Weights of a small self-supervised image encoder: 28.9M parameters.
Rows from block 6 of a small self-supervised image encoder, named by matrix and row number. Rows with one number within an expert belong to one neuron, the router's apart. Each number is 200 + 30 x the weight over its row's rms, rounded and kept within 0 to 999. All counts start at 0. After the name is the row's rms in percent of the matrix's.
After each expert's rows are labels from the 100 images, of 14976, where the router gives the expert most weight on average: "top examples" is what is common among them. Only what is clearly more common there than usual is listed. The data: streak pictures of flow and ridge fields. In brackets: how many of the 100, against the usual share in percent.
# router: router (model.blocks.6.mlp.router.weight, 16x128, trained with AdamW), inputs 64-127
# up: expert up (model.blocks.6.mlp.up, 16x256x128), inputs 64-127
# down: expert down (model.blocks.6.mlp.down, 16x128x256, transposed), outputs 64-127

# expert 3
router.3,102,178,191,242,215,193,192,204,182,225,160,189,192,206,192,154,214,196,140,211,211,220,179,209,207,197,222,228,142,175,179,223,213,162,209,211,186,176,203,168,203,196,188,240,178,199,192,240,199,240,258,226,204,192,167,264,172,190,195,200,193,225,172,207,181
up.0,089,224,227,184,193,181,197,228,244,183,156,214,273,196,214,190,237,171,170,238,187,194,192,235,173,162,209,209,231,190,206,194,179,176,210,215,221,225,196,151,186,151,236,192,180,157,219,183,261,201,180,182,147,206,188,167,160,201,242,161,170,178,188,184,217
down.0,087,178,180,228,240,199,239,189,201,206,197,259,214,86,203,212,219,242,252,238,200,181,212,187,156,179,247,221,179,218,210,169,226,240,161,218,206,160,222,212,164,234,206,177,172,181,173,159,222,162,244,197,200,177,244,215,192,203,207,190,156,213,201,223,215
up.1,094,173,204,222,159,118,217,239,204,194,219,221,207,169,128,206,223,247,181,189,163,181,185,170,243,152,195,202,166,178,170,177,95,175,203,212,176,209,164,208,176,157,232,165,180,150,226,229,216,206,175,183,256,196,207,238,185,209,147,175,253,200,211,170,178
down.1,100,225,221,195,206,241,225,159,228,200,194,238,170,172,130,171,147,168,201,212,157,172,143,197,192,214,248,168,180,241,213,206,187,214,201,161,189,199,228,173,226,246,240,180,187,168,201,208,202,227,234,203,153,156,206,219,239,135,230,170,230,204,171,202,152
top examples: parallel (88 vs 9.8)

# expert 8
router.8,108,186,218,179,152,208,222,241,156,212,218,249,151,223,243,224,198,243,199,214,252,240,183,234,168,176,180,212,181,182,236,203,176,188,221,244,202,193,219,193,232,229,210,241,234,254,237,178,182,218,197,220,171,216,184,203,177,222,178,162,168,203,176,206,190
up.0,104,166,228,231,267,170,217,195,220,190,206,222,253,237,235,206,202,257,225,171,207,189,233,226,128,161,176,183,168,183,205,231,164,121,206,210,187,187,254,176,175,190,217,197,230,185,217,182,206,258,184,178,174,171,208,198,206,218,187,151,159,175,217,224,234
down.0,089,211,185,177,253,174,180,113,226,176,184,144,209,182,204,229,223,194,179,174,230,153,205,172,236,135,186,198,176,161,186,224,228,194,240,247,213,198,223,208,230,243,185,176,235,250,220,257,195,214,212,206,191,224,183,181,220,161,202,252,199,207,156,218,165
up.1,100,196,212,189,217,170,171,156,210,193,168,190,212,238,245,191,185,231,176,210,239,181,201,208,245,191,204,248,219,182,187,251,127,128,204,115,162,177,173,175,194,212,190,233,178,187,248,246,210,184,187,223,190,189,200,222,231,222,166,171,176,178,194,183,274
down.1,096,174,248,181,212,189,219,168,188,234,234,191,208,236,164,258,166,228,207,114,201,206,192,153,171,161,185,145,164,234,275,268,257,199,262,227,217,221,210,235,238,179,196,135,226,208,148,250,167,202,208,206,169,173,230,223,198,201,218,211,218,204,171,183,209
top examples: parallel (100 vs 9.8); high contrast (73 vs 39.5)

# expert 1
router.1,101,205,229,219,161,186,206,201,239,210,169,159,192,210,219,230,203,177,155,196,209,173,213,162,236,208,188,220,224,212,173,196,240,162,191,237,239,233,239,218,248,222,202,173,186,229,217,203,243,232,161,182,200,232,179,219,204,196,204,163,160,200,222,209,232
up.0,091,233,232,152,196,209,237,155,225,206,151,241,197,170,215,161,208,239,244,186,200,206,247,184,202,201,219,175,214,198,189,203,188,185,188,240,257,178,236,200,187,189,179,203,183,181,197,169,203,232,198,172,224,208,204,201,239,247,240,190,218,161,213,197,155
down.0,087,197,187,194,129,264,229,183,181,174,175,154,188,177,242,184,257,209,180,199,189,178,154,215,212,211,209,181,214,196,206,181,211,238,237,190,239,201,201,196,137,166,223,247,183,203,250,155,219,165,196,168,182,206,234,212,244,203,170,205,139,208,156,240,235
up.1,103,246,224,220,200,245,198,233,177,233,185,173,169,189,225,223,163,165,208,177,263,187,235,166,197,189,219,165,150,224,231,161,212,220,239,203,146,202,196,217,212,221,146,157,145,225,203,166,155,198,163,233,216,219,215,164,180,188,174,203,212,190,225,193,133
down.1,104,126,166,184,211,193,214,149,164,190,201,229,228,123,203,216,190,234,227,153,210,258,248,233,193,175,172,193,216,242,189,194,234,171,247,225,214,216,191,216,196,187,229,195,142,204,187,159,262,205,277,207,133,238,214,200,154,175,159,199,195,205,177,203,175
top examples: fine streaks (80 vs 49.8); parallel (28 vs 9.8)

# expert 9
router.9,101,213,178,202,258,183,195,184,209,151,163,188,203,249,231,196,242,218,254,161,218,158,187,253,219,251,173,251,148,216,186,216,182,154,183,211,214,187,190,213,144,169,178,220,210,155,201,211,182,188,222,231,164,202,173,256,189,217,148,169,206,152,170,195,184
up.0,099,214,228,144,206,192,203,198,211,224,164,156,191,132,195,213,137,240,207,172,257,241,262,203,157,196,205,125,220,166,197,197,191,203,207,213,236,159,187,209,220,180,201,190,208,188,212,219,204,166,174,192,287,232,176,200,238,224,167,205,169,203,165,182,231
down.0,095,195,191,217,243,215,209,175,169,200,183,175,201,236,243,302,225,234,216,224,238,189,174,171,243,221,235,175,174,150,229,190,198,237,241,201,227,216,205,202,207,203,206,213,225,230,185,164,263,168,220,171,225,245,224,242,152,224,161,203,211,154,234,190,209
up.1,101,240,236,202,224,148,180,244,134,232,201,197,146,168,213,192,157,220,182,208,218,196,194,180,199,243,139,219,213,193,245,193,177,226,176,192,144,169,239,173,232,231,186,256,241,197,167,192,227,236,175,233,202,168,190,209,217,229,217,199,214,155,254,199,253
down.1,105,247,231,191,229,203,226,178,197,235,159,134,165,159,171,189,188,206,151,260,181,207,194,132,186,193,158,185,225,243,237,175,172,174,208,211,195,145,186,185,193,204,194,239,239,190,210,167,179,213,188,205,189,208,186,167,198,203,194,182,144,207,196,151,208
top examples: parallel (100 vs 9.8)

# expert 15
router.15,099,162,219,175,254,130,182,209,248,216,222,181,183,155,179,154,221,185,171,205,214,225,141,216,182,198,192,235,195,249,240,215,219,220,205,222,165,216,190,235,228,211,186,215,182,185,216,223,217,196,194,181,190,208,242,162,174,224,205,225,194,203,221,167,211
up.0,096,199,185,191,173,190,191,244,207,235,208,141,201,210,154,217,220,207,194,207,241,211,183,182,172,177,221,229,179,220,235,152,216,226,198,186,208,189,166,183,170,190,180,220,220,220,205,235,175,179,182,203,205,193,156,222,153,243,130,175,240,231,193,219,212
down.0,096,191,184,228,196,218,206,200,223,155,203,252,173,190,223,214,189,179,244,259,214,175,216,187,156,189,205,159,215,188,210,231,239,180,172,221,153,267,186,182,183,220,227,186,214,174,202,227,177,173,199,221,196,193,171,218,259,223,130,209,170,120,243,174,234
up.1,097,224,152,170,154,237,163,214,160,215,191,168,209,200,222,191,231,192,208,198,175,197,163,208,191,190,213,240,165,201,207,187,187,208,194,159,180,190,176,219,177,195,164,178,126,197,248,234,230,199,228,168,177,151,151,280,211,171,212,212,228,206,201,185,220
down.1,094,247,194,165,141,181,169,259,225,180,224,217,210,224,127,171,201,173,170,213,198,196,157,177,230,208,207,177,256,154,192,192,231,203,156,224,185,206,155,188,232,227,181,194,199,207,166,234,218,181,193,195,173,186,209,183,190,221,167,177,188,167,249,274,176
top examples: parallel (69 vs 9.8)

# expert 11
router.11,102,221,202,196,192,199,254,175,217,268,176,145,193,197,166,165,245,257,182,190,204,240,154,205,208,242,193,169,166,217,174,150,177,209,238,190,239,204,174,216,210,154,207,178,167,165,223,200,190,206,166,220,238,176,251,210,188,213,176,186,223,275,210,173,223
up.0,093,212,178,215,234,174,188,244,190,179,223,228,122,236,200,186,245,160,197,183,214,169,227,224,225,202,203,244,205,194,166,189,231,216,142,197,145,239,221,231,204,193,229,207,204,170,215,198,235,164,194,201,201,173,173,233,174,242,204,191,184,247,176,214,220
down.0,085,169,167,182,200,204,198,236,235,227,259,214,228,202,190,195,275,246,208,180,208,170,202,231,202,213,183,189,240,283,191,192,222,172,208,207,203,211,244,177,230,189,165,214,210,170,211,200,180,158,195,185,227,208,154,186,262,246,279,201,253,235,167,230,182
up.1,082,209,214,193,239,168,171,216,153,174,169,217,186,179,188,208,225,223,168,185,138,245,239,175,226,187,262,224,165,208,207,213,200,197,207,197,207,169,179,195,155,175,215,195,192,196,270,244,190,171,188,199,169,177,215,188,149,215,220,222,170,170,154,164,223
down.1,085,233,197,215,222,214,189,136,177,167,214,211,206,147,236,220,272,229,200,219,214,221,227,122,219,212,195,221,213,250,194,183,186,191,209,202,196,201,195,155,239,173,174,140,257,209,198,236,150,216,187,171,206,188,191,181,241,189,214,166,226,226,226,167,229
top examples: turbulent (69 vs 10)

# expert 5
router.5,095,174,224,240,260,215,221,214,182,198,188,188,268,162,158,271,244,220,169,203,196,182,209,167,239,159,201,169,142,168,190,202,208,220,188,205,193,215,208,160,220,170,226,182,216,194,169,183,196,218,223,211,268,207,169,169,190,210,156,212,184,227,246,225,189
up.0,097,167,245,178,232,238,172,128,211,144,199,210,183,209,146,243,184,241,250,184,189,175,181,160,183,234,222,220,177,237,219,170,205,203,209,179,190,213,212,219,190,207,229,150,249,185,179,200,217,202,237,202,143,236,213,236,202,148,201,126,298,217,205,235,153
down.0,092,218,175,201,240,175,170,221,231,224,165,172,152,193,231,208,237,208,180,169,176,217,201,236,186,231,201,261,232,174,214,211,170,160,186,184,189,180,216,249,197,223,169,183,135,257,229,156,224,166,249,158,186,190,208,196,183,212,176,212,190,221,226,180,187
up.1,097,182,193,188,159,194,224,195,189,154,187,217,181,189,218,184,194,212,244,137,206,201,158,194,199,186,224,133,199,241,221,164,165,206,224,216,202,216,235,194,193,191,164,159,221,209,256,211,191,223,238,216,253,178,169,167,218,216,219,261,230,248,168,185,222
down.1,104,163,231,200,171,274,166,155,152,150,219,190,193,150,182,166,186,214,223,189,174,219,246,189,221,150,173,195,266,239,247,172,172,190,160,201,188,223,234,193,180,191,205,155,205,188,189,222,205,234,198,219,159,207,257,198,257,229,225,217,220,204,158,177,228
top examples: fine streaks (96 vs 49.8); spiral (47 vs 10.4)

# expert 0
router.0,099,222,211,201,194,229,128,220,135,217,171,194,201,190,149,167,247,232,213,199,219,206,202,245,156,221,215,200,223,204,148,208,252,184,207,162,206,263,252,215,174,186,148,183,182,193,239,206,220,174,185,181,230,185,213,163,231,167,207,154,238,233,200,193,216
up.0,092,231,201,221,151,196,177,170,202,194,203,196,227,172,208,194,185,205,195,242,168,205,268,198,199,187,180,240,221,258,172,203,198,247,236,189,179,172,224,146,235,212,239,235,210,273,159,177,180,213,186,166,219,248,215,200,252,115,193,213,145,155,195,178,252
down.0,103,174,196,224,202,201,238,186,241,184,243,200,222,207,150,209,201,205,179,212,223,205,207,177,188,178,154,178,201,268,216,237,177,150,213,199,226,189,206,228,194,222,198,184,231,169,166,143,233,172,188,202,204,199,201,183,231,188,254,209,213,213,165,210,201
up.1,089,218,194,199,182,146,168,205,230,162,249,212,213,224,145,180,227,237,224,179,170,276,194,186,184,209,245,160,194,177,247,193,266,146,219,210,150,185,213,215,184,207,167,136,202,208,171,189,211,216,224,196,146,177,207,167,257,249,184,174,164,152,220,245,142
down.1,093,185,184,211,188,207,132,178,245,209,155,204,225,234,193,237,201,193,192,193,227,157,199,212,239,218,189,218,172,240,219,178,162,190,237,191,214,181,183,162,203,225,197,195,230,156,235,240,213,148,240,208,202,203,199,137,239,219,190,226,209,166,222,178,172
top examples: high contrast (100 vs 39.5); parallel (67 vs 9.8); waves (32 vs 10)